From a checkpoint of a small image FSQ autoencoder.
Model: 32-pixel images, encoder activation gelu, encoder depths [2, 2, 4, 2], encoder widths [256, 384, 576, 864].
Training: normuon at rate 0.0048, batches of 64.
Data: 245000 training examples, 0.9 epochs.
Rows from block 0 of the decoder, named by matrix and row number. Rows with one number belong to one channel. Each number is 128 + 24 x the weight over its row's rms, rounded and kept within 0 to 255. All counts start at 0. After the name is the row's rms in percent of the matrix's.
# convs0: first 3x3 conv (decoder.mid.0.convs.0.weight, 256x256x3x3), inputs 104-116, a 3x3 kernel for each
# convs1: second 3x3 conv (decoder.mid.0.convs.1.weight, 256x256x3x3, transposed), outputs 104-116, a 3x3 kernel for each
convs0.0 099 [121 139  77 135 100 126 184 180  90 135  93 174 147  99 112 114 162 143 123 131 138 163  78 126 137 116 114 107 124 133 136 112  84 149 138 118 152 139 118 159  89 124 106  90 127 144 128  60 159 133 115 114 142 100 111 101 126 128 115 105 162 166 123 111 143 123 106 150 133  80 123 159 103 168 132 111 115 135 141 135 125 137  88 134 124 106 128 139 132 133 114 139 115 121 103 115 113 111 114 122 120 118 152 147 133 147 163 117 165 165  90 142 134 137 145 111 103]
convs1.0 088 [135 113 149 134 152 130 126 129 115 135 161 167 140 132 136 120 174 192 118 152 125 125 145 133 145 169 127 145 161 179 138 140 163 147 153 146 149  94 117 126 126 106 124 128 106 112 116 152 139 134 133  93 147 114 141 119  99 106 137 120  86 149 129 116 131 107  95 137 128 159 142 124 143 102  81 128 131 122 119  59 182 119 116 157 149 147 132 143 129 125 124 116 171 153 128 140 159 115  94  91 122 107 115 153 149 122 168 110 145 155 111 153 140 154 156 113 137]
convs0.1 097 [ 99 101 127 144 106 154 157 118 126 141 188  95  88 129 134 115 108 144 111 102 129 129 133  86 172 133 140 162  84 159 126  91 154 163 108 121 134 149  99 161 116  96 106 112 139 148 142 132 159 131 121 132 121 140  74 120  90 124 116 113 166 135 131 171  84 148  97 151 139 120 151 133  99 130 118  85 130 132 114 103 151 116 142 112 141 125 177 160 147 127 184 134 155 104  90 149 102  77 120 165 135 123 128 121 137  98 148 155 152 116 126 154 137 130 138 146 125]
convs1.1 102 [145 156 159 156 155 143 133 163 134 120 148 128 160 136 108 160 137 137 144 156 153 155 132 127 107 166 132 131 150 112  99 146 144 118 119 125 157 153 137 114 131 126 114 103 134 134 163 131 134 153 174 133 139 109 167  83 162 127 112 145 143 116 130 169 139 151 144 102 101 148 134 119 147 132 151 119  95 113  99  98 129 127 185  96 134 181 141 123 120 120 132  69 141 161  99 115  60 113  79 154  97 185 117 126 126 129 132 143 114 146 130 114 112 138 141 122 139]
convs0.2 097 [167 133  85 120  85 122  96 143 103 115  80  93 101 123 156 118 150  98 127 106 105 131 149 119 117 123 126 134 100  80 138 101 142  94 105 147 131 155 120 130 141  64 139 116 130 132 174 137  83  94 102 114 164 126 153 158 135 142  89 137 116 108  92 108 140 148 149 162 136 105 131 136 146 160 121 117 176 111 149 143  98  99 136 154 134 174 137 104 150 169 126 129  75  87 114 121 173 132 158 148 128 152 123  96 105 122 116 108 123 134 164 151 139 132  98 121 177]
convs1.2 089 [121 111  92 147  96 109 129 134  87 109 117  97 112  80 116 148 130 128 105 122 114 109  64 120  99  88 129 107 146 176 143 143  73 118 142  93 144 108 108 170 128  85 127 169 131 192 166 129 128 129 132 131 181 118 137 117 152  95 118 159 149 111 106 146 113 179 117  88 115 148 179 119 117  90  91 137 212 136  95 185 158 127 150 121 148 110  86 103 137 138 157 129  96 123  80 159 137 100 153 138 143 136 108 137 149 124  69  88 132 129 142  86 166 131 153 110  80]
convs0.3 098 [153 100 104 137  96 100 114 136 130 114 123 115 118 113  90  99  82 100 164 138 119 130 142 149 144 115 130 139 108 124 155  98 145 196 128 140 175 149 115 137 130 105 164 100 109 150 149 107 106 165 170 127 157 102  96 143  96 112 108 162 149  62 174 115  94  96 143 128 105 137 160  73 133 133 122 119 109 130 117 107 164 140 127 154 116 131 104 118 105 128 148 180 111 139 142 117 124 124 148  86 138 113 139 147 118 143 136 116 116 105 161 119 176 111  86 173 142]
convs1.3 098 [129 110 113 124 118 107 114 127 105 106 180 135 154 147 166 140 146 145 135 137 118 106 127 125 109 123 111 134 122 101 148 110 130 142 110 100 134 126 102 161 141 113 140 120 134 105  88 138 140 125 129 126 130 121 120 120 122 161 113 159 135 110 131 130  93 141 101 146 157 133 130 144 116  84 114 115 113 141 102 143 119 134 169 137 129 135 124 143 116 117 151 106 154 144 142 190 138 115 146  93 144 134  94 106 103 126 116 152 117 141 132 133  90 156 139 142 161]
convs0.4 099 [ 78 115 141 134 146 100 110 108 102 140 122 103  92 110 174 122 134 179  86 130 123 148  96 148 115 108 135  99 175 117 124 115  85 105 109 147  80  99 149 120 139 111 112 110 142  82 157 117 133  87 147  93  79 141 114 102 129 145 123 126 105 109 118 142 129 175 116 140  58 125 152 103 102 109 123 120  80 112 105  97 128 118 117 158 158 125 141 105  86 123 152 115  94 122 139  77 124 106 116 129 131 123  82 113 137 146 118 123 134 176 167 131  97 172 123 144 125]
convs1.4 089 [136 130 119 143 120  89 101 115 137 113 175 154 109 146 141 137 112 116 146 120 108 145 143  99 145 168 170  88 158 123  89 114 141 122 100 130 150 131 138 162 126 128  88 137  91 114 162 115  51 141 124  95  87 122  90 157 140 108 142 127 144 138 136 123  90  76 147 108 134 113 123 112 145 176 118 103 109 145 142  98 107 106 164 123  93 130 131 155 123 124 100 152 108 109 160 160 123 167 146 151 160 110 170 155 123 108 109 130 150 101  86  97 114 136  91  97  92]
convs0.5 102 [131 116 116 105 130 168 139  95  64 131 138 152 120 125 153  77 117 114 142  94 145 145 146  99 133 109 143 112  81 112 108 125 128 129 131 116 125 124 139 162 101 129 161 131 168 101 106 139 113 109 136 129 139 136 137 148 159 134 107 148 139 124 162 145 117 101 121 134 118 104  56 130 144 111 107 152 127 112 165 155 130 139  97  92 123 110 193 129  89 125 181 160 157 103 138 140 151 114  83 164 147 172 164 148 110 128 172 153 163 118 151 124  88  96 122 119  85]
convs1.5 105 [117 109  81  75 126 148 126 139 137 154  94 122 157 139 109  88  78 111 141 179 123 110 192 145 206 106 129 166 125 137 120 120 122 124 120 124 117 112 113 131 123 131 134 119 139 122 134 166 112  74 132 142 125 139 109 191 129 144 191 117 145 135 140 121 133 129 112  96 121 120 128 120 197 143 154 135 130 104 122 164 197 126 104 104 165 130 118  90 154 104 125 152 134 105 136 110 124 111 133 107 136 155 156 150 127 126 147 108 158  83 133 163 154 143 140 164 138]
convs0.6 099 [141  94 110 150 183 126 106 122 124 108 155 109 145 141 128 119 117  96 142 138 116 175 139 128 128 162 107 156  98 130 137 115 142  90 150 125 150 108  82 125 154 141 132 139 140 162 178 112 119 142 109 130 141 111 170 145 114 122  88 140 114  94 135  85 165 131 115 122 168 121 137 122 102 166 113 127 129 122 113 133 110 173  83 109 105 112  94 152 131 119 120 117  88 118  98 152 110 148 125 114 139 112 142 136 102  85  95 136  83 131 126 154 158 127 138 113 117]
convs1.6 094 [142 136 119 176 151 149 152 117 100 118 127 152 129 134 128 109 142 149 153 139 125 142 147  93 141  89 141 125 103 145 137 140 104 108 137 119 115 100 118 105 116 140 132 145 111 123 125 128 145 111 103 130  79  96 151 117 110 118 123  83 136 119  73 116 145 104 120 135  87 102 151 139 154 145 126 142 133 138 188 152 184 121 125 133 159 125 164 163 126 132 124 115 146 176 113 143  99 127 148 125 121 179 172 138 142 142  79 115 107 126 169 165  82 133 143 127 193]
convs0.7 116 [121 111 122 152 122 105 132 112 129 126  97 134 127 125 105  98  88 126 143  90 119 119 170 135 114 133 144 150  82 140 140 125 114 150  96 157 125 148 118 139 127 108 124 161 118 103 109  97  98 213 111 136 119 115 121  96 131 115 155 115 114 121 135 122 120 102  91  70 135 138  93  93 142 160 131 126 139 116 121 110 102 124 136 132 131 142 105 113 128 173 125 161 123  57  80  91  88 149 140 112 106 115 126 131 156 113 115 129 104 128 125 115 122 142 163 159 168]
convs1.7 122 [115 157 139 117 107 105 132 141 126 138 105 116 136 124 108 135 105 115 145  98  66 150 138  59 120  83 119 132 103 113 137 171  98 127  82 127 140  78 141 127 114 118 140 170 127 140  78 116 145 205 121 139 119 123 125 152 151 119 160 110  98 118 125 151 146  84 140  77 164 131 117 128 130 105 140 104  96 144 120 110 112 125  99 127 140 169 127 145 136 132 145 125 127 119 139 113 158 155 106 132  96 129  95 137 127 144 125 132 140 128  74 159 225 123 146 121 122]
convs0.8 099 [142 109 140 157 139 156 118 143 209 158 179 121 109 103 135 107 147 127 104 156 128 161 126 147 127 128 132 152 116 160 145  96  88 119 136 184 123 140 111 112 138 129 102 121 147 112 140 132 148 137 149 101 135  77 128 151 157 118  89 142 171 115 154  94 160 155 136 114 137 176 117  99 175 108 119 154  78 107 130 100 120 156 102 118 136 143 129 181 157 144  94 105 120 116 109 122  62 135 155  93 137 136  92 148 136 151 136 112 126 116 157 145 145 134 181 139 120]
convs1.8 107 [129 175 100 133 159 111 132 163 109 101 109 149 141 124 170 130 112 122 160 113 111 147 149 143 137 143 125 120 111 160 115 124 145 135 112 138  74 163 128 103 156 103 107 134 152 105 139 125 109 136 147 149 149 152 148 126 142 157 117 138 133 142 107 118 156 126 161 110 126 131  94 125 142 143  98  96 161 134  74 155 117 116  83 107 148 133  85 137 127 131 149  89 163  98 101 127 160 119 129 112 148 144  78 119 118 115 120  97 115 130  82 120  95 116 162 135 157]
convs0.9 097 [139  65 146 164 123 117 137 165 153 131  98 100 202 114 116 139 153 109 108 132 138 152 117 115 123 134 142 139 132 107 141  99 110 116 111  98 129  91  89 187 116 116 149 140 137 104 119 136 149 104 134 120 138 154 139 137 158 122 121 163 120 121 122 128  81 152 121 142 111 137 178 136 121 100 143 124 121 112  79 134 157 101 123 142 187 118 124 149 136  92 139 173 146 108 157 163 130 130 123 144 113  88  95 149 127 186  96 149 143 191 151 162 104 108  92 147 138]
convs1.9 120 [135 127 121 122 142 151 131 162 149 109  78 141 123 127  78 107 124 142 112 162 143 198 108  76 127 130 174 136 131 157 142 133 134  91 106 129  99  61 114 113 175 124 131 161 161 138 137 168 106  86 168 129 104  97 132 149 130 140  92 124 132 116 124 133 109 140 118  84  86  71 146 139 124  90 166 127 150 121 113 142 148 139 121 122 135 129 115 169  90  94 144 114 113 168 121  89 133  76 104 113 133 123 140 126 142 139 114  82 104  95 106 133 141 149 147 132 111]
convs0.10 100 [136 131 178 131 148 148  85 143 102 155 136 142 113 131 114 139 102 102 102 121 183 187 115 127 147 138  95 134 134 162 161 115 109 118 173 120  97 167 128  97 135 135  82 143 126  72 168 126 106  95 111 131 104 137 131 105 123 139 122  87 124 131  82 138 108 144 134 171 169 105 123 162  81 128 133  77  96 136 113 125 123 120 133 153 140 158 112 115 124 122 156 163 120 132 130 116 100 138 124 124 140 155 138 124 160  85 173 163 131 167 102 113 112 100 129 137 146]
convs1.10 095 [143 164  75 171 136  96 146 136 135 128 127 133  92 148 135 132 119 164 173 151 117 120 113 111 137 147 114 107 117 128 101 133 145  84  62 124 131 137 130 172 138 122 152 116 136 139 127 128  66 136 134  99 164 135 122 169 170 121 157 152 140 154 104  97 144 128 135 145 147 151 124 153  97 139 116 136 168 115  97 117 145 121 148 151 118 118 106 109 102 135 144 151 134  74  95 146 136 111 161 143 150  95 144 129 169 130  94 128  98 118 108  94 114 115 149 138 115]
convs0.11 097 [129 163 139 132 143 112 139 106 130 111 132 146 128 161 108 122 141 114 133 168 172 108  93 144 115 137 130 111 155 140 154 150  86 137 158 163  95  98  98 108 158 111 166 123  98 138 174 130 131 155 142 124 148  98 163 149 138 122 149 152 109  81 113 152 152 158 123 117 154 116  82  83 107 145 149 152 178 111  93 120  84 117 105  96 107 126 116 100 129 107 152 151 150 138 199 111 107  93 115 147 130 177 124 162 135 103 148 109  70 104 172 116 120 140 122 141 120]
convs1.11 105 [ 97  74 141 157 115 146 150 113 146 147 124 119 129 137 124  64 101 109 142 183 135 138 123 150 172 118  90 120  80 114 120 126 120 124 108 116 103 111 127 119 163 140 122 105 140 146 121 141 157 130 136 133 122 118 113 173 134 138 117 125 114 135 126 144 126 117 137  70  94  83 125 136 122 133 145  96 136 147 109 143 116 160 142 136 131 112 154 117  91 134 156 148 159 145 147 113 105 102 104 141 149 140 116 100 123  96 153  53 145  90  94 104  77 139 128 151 144]
convs0.12 100 [110 117 118 168 189 125  89  78 167 139 108 101 139  96 154 167 103 119 140 116 157 130 168 115 174 122 117 125 114  98 126 176  94 122 176 108 124 146 168 139 113 122  87 112 153  97 127 119  81 161 133 162 103 119  98 117 115  91 147 104 143 134 105 132 167 100 102 137 115 135 160 113 174  98 109 120 106 139 140 128 127 164 143 119  93 118 108 136 118 130 105 161  85 116 149  89 137 126 106 136 122 141 174 109 123 113  73 152  71 173 113 132 112 150 111 125  85]
convs1.12 095 [107 149 110 120  96 132 125 135 109 138 120 148 115 155 158  87 105 108 141 117 142 127  74 127 130  98 118 111 138 120 148 182 127 133  98 136 161 150 151 144 110 133 149  93 135  99 116 119  88 125 101 150 110 147 151 143 119 141 144  90 130 137 117 126 109 155 144 160 138 162 171 129 108 144  90 154 152 130 141 140 135 137 123 100  93 126 116 136 143 133 115 155 147 148 128 178 123 127 146 119 139 123 105 102  77 130 167 152 118  97 143 145 147 101 102 121 161]
convs0.13 096 [126 183 144 135 131 106 124 166 152 132 124 122 147 114 141 141 138 126 179 123 161 146 121 110 105 134 120 116 114  59 147 114 169 111 126 105 155 152 133  97 100  74 126 135 138 129 131 141 135 145 141 102 107 156 172 118 104 133 111 158  88 130 181 130  88 145 165 126 126 214 116  74 117 139 131 147 103 135 129 114 157 160 185 157 148 138 128 117 171 152 108 139 133 108 140 148 171 151 122 118 160 131 130 120  92 138 109 145 127 151 152 101 143 127  99 132 116]
convs1.13 114 [120 127 182 159 174 125 145 152 156 143 170 116  91 144 127  98 119 186  94 133 156 214 134 136 145 111 140 119 121 140 117 145 148 122 121 125 136 118 150  97 117  99  96 114 118 142 138 128 125 107 120 116 144  99  91 145 135 107 108 135 136  92 181 121 161 130 136 132 111 188 114 116 140 129 150 120 155  97 125 127 124 130 100 107 128 135 137 127 146 117  90 100 109 107 146  97 137 104 125 119 125 122 139 143 162 123 125  88 163 110 139 116  99 121 143  52 132]
convs0.14 093 [119 125  94 105 147  99 130 166 187 133 108 105 124 134  97 155 110 109  94 116 161 105 148 105 158 120 131 113 144  91 128 117 101  93 179 139 149 140  95 113 119 117 149 103 133 174 129  91 127 142 148 147 128 146 128 117 114 120 103 124  99 134 130 154 127 152 135 154 130 103 121 139 141  86  83 120 149 114  95 127 137 102 163 149 104 111 143 164 112 154 120 141  98 129 147 130 116 148 194 132 119 123 150 112 105 122 119 126 160  97 130 142 173 140 135 112 126]
convs1.14 101 [ 69 114  89 160 137 119 144  89 132 122 122 166 146 131 129 109 133 130 116 123  53 123 129 142 136 109 119 147 122 126 127  99 149 164 190 133  60  88 119 118  97 126 118 106 120 106  87 133 102  98 136 124  98  81 123 158 169 156 143 100 120  92 151 131 114 188  88  91 135 137 144 127 131 128 107 115 165 111  94 107 149 114 131  80 158 138 143 151 147 155 128  95 130 138  99 120 124  98 140 109 103 139 108 116 137 109 162 119 111 110 123 112 124 142 156 126 125]
convs0.15 102 [167 130 103 109  99 119 181 155 140 126 119 121 171  97 148 149 100 145  89 164 135 122 113 114 144 117 143  85 169 165 146 105 154 149 172 178 151 110 108 149  81 133 163 122  89 114 123 138 141 135 139 116  98 135 120 165 144 126  98 162 112 123 141 118 138 114  95 140 169 128 136  81 120 141 148 130 132 113 128 129 169 106 115  66 134 114 158 143 117 155 121 155 146 148 115 158 139 142 152 109 107 136 124 105 100 158 119 145 189 131 147 127 106 122 102 116 172]
convs1.15 102 [110  88  84 136  72 107 115 136 138 173 143 121 110 143 138 130 130 133 137 137 141 169 133  88 133  99 155 112 142 151  95 113  95  84 130 113 147 158 124 134 139  96 157 127 158 115 148 113 135 123 117 118 166 123 139 130 183 106 135 141 151 131 104 128 133 166 119  92 106  90 114 109 130 153  75 182 129 131 139 113 117 167 101 116 111  96 140 117 112 127 110 130 110 112 107 128 135 133 125 128 107 136 152 122 129 108 146 102 125 137 139 128 156 127 120 139  96]
convs0.16 103 [108  84 129 141 129 112 146 130 109 162 129 127 140 110 112 162 131 123 145 134 112 117 135 164  97 144 119 161  77 108 123 125 118 102 155 119 115 123 141 159 131 122 103 103 119 120 148 110 156 120 112 123  91 119 125 116 143 126  86 122 105 125 187 115 139 138 157 158 172 129 120 125 108 119 132 123 142 146 131  94 124  92 132 134 118 147 149 134 101 117 148 107 122 171 117 104 149 115  99 133 174 126 107 150 141 100 140 145  98 142 144 139 156 157 126 149 122]
convs1.16 089 [141 101 115 116  70  71 154 114 128 173 128 108 169  92 189 131 138 126 123 157 139  84  98 132 187 125  97 131 104 164 138 156 139 154 145  91 135 151 120 141 122 119 102 127 145 175 156 158 166 154 147 146 134 141 128 127 115 146 137 101 148 157 100 150  94  93 163 135  94 146 193 152 152 119 157 125 195 135 132  86 115 186 175 134 122 123 125 146 121  95 146 145 128 163  93 128  81 121 160 105 126 170 164 138 110 136 101 118 129 173 142 132  92 144 138 134  96]
convs0.17 101 [179 111 120 158 139 107 112 149 118  99 133 118 100 132  99 150  96 159 145  96 154 132 139 133 140 161 125 104 100 154 136 121 120 118 148 103 164 150 124 141  92  96 106 129 131 151 138 110 137  84 108  88 164 120 130 135  85 148 114 155 140 129 101 140 112 120 161 154 116  92 155 111 133 174 141 130  75 136 121 137 145 104 130 128 146 120 114 115  79 161 102 153  92  94  97 137  76 158 140 144 129 106 150 123 170 112  86 130 153 171 139  60 133 118 114 124 123]
convs1.17 095 [126 126 133 132  96 107 112 135 157 152 173 129 112 122 147 122 125 137 113 139 156 123  97 108 111 111 155 163 116 154 110 168 133 135 141 128 171 121  98 151 155  88  84 146 159  99 124 134 129 168 114 156 157 149 122 188 125 119 141 156 142 109 132 121 141 139 140 119 131 151  94 102 125  82 122 121 189 147 141 127 115 136 140  99 130 148 100 125 147 136 101 158 134 119 111 114 103 107 114 138  93 110 119 137 152 116 105 127 102 103 120  78 131 115 116  86 130]
convs0.18 100 [ 95  83 120 163 209 168 126  98 116  89 131 132 150 160 153 147 136  95  99 125  89 113 112 130  90 107 131 119 153  86 142  93 125 115 159 144 136 111 144 128 119 165 109  99 119 119 131 124 136  99 159 157 111  95 131 162 110 123 147 100 119 120 105 107 132 165 131  87 110 147 141 126 115 105 108 122 108 174 122 116  84 155 165 109 121 154 169 138  93 145 158 176 140 161 132 141 155  97  88  87 154 158  92 140 151 143 105 107 146 102 102  65 108 131 132  75  82]
convs1.18 089 [135 130 126 149 128 149 151  70  92 154 131 125 150 128 153 116 152 133  84 102 137  78 127  93 140 152 135  95  96 143 117 107 115  89 151 117 103 115 130 137 105 123  79 101 128 116 127 132 119  97 124 113  93 128 158 110  85 142 110 114 142 144 106 139 153 128 119  94 114 111 129 152  99 100  95 107 113 118 112 152 116 118 168 141 102 148 140 188 145 138 121 129 154 146 132 125 147 156 140  93 172  85 123 136 164 150 133 139 125 129 130 115 114 144 132 135 114]
convs0.19 112 [122 118 161  66 122 119 117 143 132 115 132 128 125 174  85  92 110 122 164 155 150 126 146 112 115 116 129 154 100 139 136 131 154 136 131 120 126 181 123 153 117 123 126 133 122 115 170 120 139  78 131 130 132 125 158 176 124  92 170 142 110 133 155 180 118 138 130 147 141 107 124 116 125  93 131 126 153 164 120 116 128 112 149  84  90 127 173 100 114 156 162 175  89 119 170 126  92 118 130 131 118 132 144 171 140  92  94  98 214  85 115  94 148 114 107 125 137]
convs1.19 100 [117 119 140 127 104 128 111 128 124 160 117 124 133 159 121  50 156  84 130 117 113 119 137 147 170 128 136 132 134 136  91 107 150 126 108 158 113 142 132  99 149 108 136 117 146 117 126 109 145 107 142 167 112 130 128 130 134 151 142 125 107 131 129 130 107 130 111 106 130  98 154 144 139 138 147  92  83  72 103 148  85 145 149 133 123 153 158  89 131 142 125 147 136 109 144 149 111 111  93 126 135 137  84 141 186 130 152  75 126 113 123 151  70 115 163 118 100]
convs0.20 101 [ 98  98 100 168 110  95 102  70  90  96 111 147 123 150 110 189 142 141 131 109 148 148 167  94 121 137 134 129 127 113 123 123 110 143 135 105 118 103 162 112 107 126 104 135 115 112 111 131 123 135 154 135 139 131  63 107 166 135 135 103  81  97 141 148 161 132 112 138 136 150 153 180  99 152 123  53 129 164 128 135 136 140 171 164 116 131 158 133 101 113 166 124 125  79 101  97 113  90 126 159 140 172 158 129 138 141 107 116 107 128 126 145 143 135 128 117 100]
convs1.20 115 [114 135 133 123  85 137 123  80 145 127 191 120  83 138 156  99 129 151 126 101 138 109  97 147  86 100 104 145 146 130 165 145 103  97 137  97 143 168 144  92  86 112 114  96 130 125 133 149 117 114  97 108 161 151 116 150 109 132 185 107 164 159 143 101 147 155  76 121 160  89 110 114 144 143  90 130  95 113 157 126 138 130 154 132 129 146 134  82 137 116 113  82 118 134 162 152 144 122 130 133 149 115 121  85 171 104 138 100 108 118 130 130 109 121  94 147 107]
convs0.21 100 [123 140 140 124 101 163  62 119 177 105 127 119 146 120 109 103 133 116 133 137 155 174 148 151 113 110  92 147 148 134 114 185 154 120 131 159 114 153 139 101 116 131  99 145 112 113 127 181 183  71 129 111 143 125 141 140 160 115 117 153 110 120 134 127 130 105 125 111 162 169 129 101  77 130 135 133 113 129 114 121 135 150 151 129 138 101 134 151 126 105  99  77 189 110 148 170 141 121  88 136 133 140 130 149 108  86 147 169 149 184  87 101  93 141  93  64 161]
convs1.21 104 [128  97 112 120 113 109  99 105 134 125 156  77 153 143 136  87  87 144 146 136  89 136 115 150 114 121 125  61 132 111  80 143 140 120 104  98 150 143 136 123 119 149 112 114 120 130 125 121 133 182 144 120 169 136 115  85 129 157 124 121 118 132  86 103 110 117 105 113 151  89 112 120 121 198 117 114 146  93  99 126 125 137 126  95 125  86 126 124 141  88 113 141 115  91 149 158 138  97 125  99 120 121 132 174 131 140 116 119 114 116 131 128 154 132 129 116 123]
convs0.22 097 [170 112 128 132 129 159 170 155 128 154  98 113 161 133 190 141 149 110 146 123 142 140 153 135 129 137 117 109 159 149 143 127  83  94 136 103 132 109 127 142 168 127 109 138  97 122 103 154 112  88 143 136 142 107 160 156 163 126 106 124 152 119 137 121 140 181  75 177 113 122  94 122 127 123  76 130  91 131 120 115 108 120  96 125 131 116 151  85 127 102 108 112 132 152 106 144 116 103 108 165 112 152 105 107 143  71 141 117 124 116 113  77 125  71 104 119 136]
convs1.22 100 [102 116 110 112 121 163  97 130 110 117 141 153 162 125 140 118 116 113 174 171 120 162 130 146 129 110 121 152 140 158 142 131  80 144 117 159  97  98 166 113 129 119 102 145 125 138 138 133 126 127 144 112 104 160 104 169 127 115 173 121 115 124 114 144 121 126 114 109 140 102 119 112 148 114 164  95 118 105 164 140  87 148 108 128 127 131  90 116 107 149 122 119 151 110 137 164  90 146 122 115 102 145 153  90  96 130 110 104 156 124 146 151  96 113 145 101 125]
convs0.23 095 [124 112 113 124 149 163 108 117 120 146  82 148 156 123 130 119 140 118 136 142 121 148 162 118 124 174 104 106  87 145 105 152 130 107 155 145  83 105 145 141 119 118 142  90 121 140 125 169 123 117 106 122 145 106 140 160 137  69 144 143 121 152 136 110 139 124 134 145 109 160 143 118 135  97 135 167 131 114 142 119 140 109 109 156  96 112 177 121  93 122 105 115 121 110 157 188 163 137 128  86 130 140  92 143 114 137 139 129 118 105 152 125 139 132 146 102 146]
convs1.23 098 [169 130 134 141 133 133 124 137 123 146  95 115 162  94 142  93 151 100  94 139 121  97 174  52 114 116 133 131 140 179 128 152  98 148 157  97 171  98 140 184 122 133 116 124 156 111 120 145 105  89  92  96 120  83 105 114 134 111 153  92  99 122 118 158 120 140 144 135 138  65 136 134 200  94 104 135 112 171 172 139 112 128 134 133 117  95 145 151 134 103 156 162 121 147 142 121 103 115 118 128 127 163 135 156 128 108 148 164 107  77 119 125 101 146 122 130 137]
convs0.24 098 [130 128 123 100 107 122 146  93 126 141 128  89 130 109 159 118 111 182 129 136 124 109 153 142 120 123 132  98 135 138 161 130 131 139 111 128 112 122 107 108 132 158 142 100 102 128 115  96 147 131 134 134 100 131 163 165 121 128 119 132 154 130 124 120 133 140  91 158 121 168 140 128 129 128 160 156 129 139 131  99 137  76 137 168  74 146 146 112  90 127 124 137 145 147 143 139 125 101 164 126 141 129 130 161 129 103 109 119  98  89 129 137 121 115 165 114 105]
convs1.24 077 [145 149 126 164 145 127 163 124 179 116 101 147 104 105 143 102 122 116 148 122 121 116  83 163 114 135 110 103 119 136 135 128 145 110 141 118 141 137 100  86 138 142 119 114 161 110 108 101 133 151 111 125 127 103 151 105 100 128  66 110 112  97 113 125  85 143 121  77 135 139 101 149 105 105 133 169 133 100 103 112 120 135 121 123 143 115 136 169 125 112 131 128 139 119 123 151  83 143 112 106 144 146 104 111  95 105  95 119 113  85  23 122 152 115 126 173  65]
convs0.25 095 [111 119 122  99 160 145 128 105 148 141 106 110 134 109 137 117  85 114 145 116 153 106 168  94 168 110 119  99 141 112 175 141 133 114 117 121 168 117 117 133 122 122 146 137 145 123 144 120 118 186 112 140 138 138 118 139 172 142 125 139  80 118 113  84 116 110 145 149 117 114 136 111 117  89 114 102 170 117 153 131  97  82 129 128 111 110 145 131 163 114 128  68 125 157 126 113 103 177 135 170 147 125 124 146  94 191 107 134 148 183 117 149 117 114 127  94 127]
convs1.25 105 [138 124 144 140 116 167  95 135 109 162 136 140 128 160 129 138 134 143 146 111 134 144 108 134 148 130 138 155 164 142 139 121 119 112 181 179 116 121 150 141  93 118 162 139 131 149  76 156 168 169 131 128 127 105 157 124 140 135 155 124 129 110 137 133 128  99  94 115 133 105 153 126 144 190  98 109 110 139 102 124 100 139 138 128 149 132 126 141 129 159 120  88 134 157 167 129 170 124 150 134 136 148 115 194 143 138 102 139 139 103 113 139 166 146 133 100 109]
convs0.26 094 [125 104 140 125 153  88 143  96 111 143 109 117 137 140 103 131 143  95 102 143 114 111  98 182 133 158 111 145  95  90 129 165 125 163 133  74 129 122 123 110 109 122 119 123 142 108 151 100 129 144 172 139 123 112 164 145 115 135 148 140 114 143 132 107 125 155 106  73 116 114  93 148 119 127 147 135 118 123 167 115 106 121 133 122 131 100 100 141  97 167 125 135 161 133 172  99 123 119 106 128 160 139 161 137 116 146 125 126 117 157 112 136 141  88 132 136 134]
convs1.26 085 [161 133 102 134 110 136 158 128 145  95 116 136 107 133  84 102 126 179 114 132 134  83 133 124 110 139  85 130 143 133 121 155 130 127  88 157 117  76 149 106 102 122 125  91 153 131  99 156 138 123 120 154 144 120 179 146 162 183 110 135 141 115 119  80 128 124 109 110 144  87 118 104 136 124  86 124 135 123 146 170 120 136 118 145 131 120 125 126 116 121 124 122 127 113 159 136 145 142  95 106 131  88 134 127 133 147 132 129 114 120 128 156 124 168 135  83 142]
convs0.27 098 [148 118  96 151 148 160  77 150 154 166 138 122 118 132  67 113 150 136 136 150 110 128 165 149 107 121 165 131  87 102 119 167 108 102 110 129 119 100 143  97 141  95 118 123 104 155 113 129 182 149 106  99  97 113 180 120 111 138 141 153 109 117 156 111 122 142 160 170 102 172 146 118 116 138 156 197 108 124 150 126 135 154 109 122 161 132 126 102 100 159 120 128 123 110 125 102 136  99 114 144 151 151 103 116 138 136 123 144 110 147 111 135 127 130  83  82 113]
convs1.27 111 [163 138 184  97 108  92 139 126  97 129  58  85 152 117 134 169 115 126 147 144 110 149 132 141 151 159 150 111  96  98 114 138 151 128 144 107 125 129 139 123 143  98  81 135 141 145 135 128 147 122 115 135 112 146 158 164 104 152 107 116 171 108 128 128 112  92 122 132  96 128 118 161 158  97 144 153 130 139 126 132 113 142 140 139 136 137  95 157 159 124 144 109 140 159 167 190 121 137 110 149 107 130 128 123 104 159 139 130 143 129  87 144 124 149 157 149 151]
convs0.28 096 [121 113 129 143 104  99 117 147 139 141 114 121 124 131 127 140 140 119 119 151 110 116 136 153 117 115 150 129 147 116 148 137 160 168 111 111 106 117 144  67 142 155 142 194 128  66 103 123 102 132 146 120 123 127  85 152 110 154 135 120 139 127 142 104  84  90 123 118 126 131 126  86 110 123 114 141  83 131 139 114 122 140 130 118 126 145 130 126 120 103  67  86 131 112 129 127 160 127 139 140 145 132 141 116 118 108 128  92 109 144  69 133 132 137 161 127  91]
convs1.28 083 [107 105 108 119 113  99 157 142 126 170 146 146 146 186 121 139 140 121 132 129 133 113 117 131 124 134 135 139 121 143 151 152 184 119  92 142 144 149 142 109 150 192 154 139 140  99  78 115 119 122  74  88 107 126 154 132 130 142 154 115 147 134  92  98 125 119  89 144 161 139 160 110 125 144 121 130 135  79 118 140 165 127 126  97 149 104 105 127 110 106 125 110 135  91 147 160 138  91 133  86 131 127 125 171 126 126 160 156 149 145 123 103 144  99 132 136 172]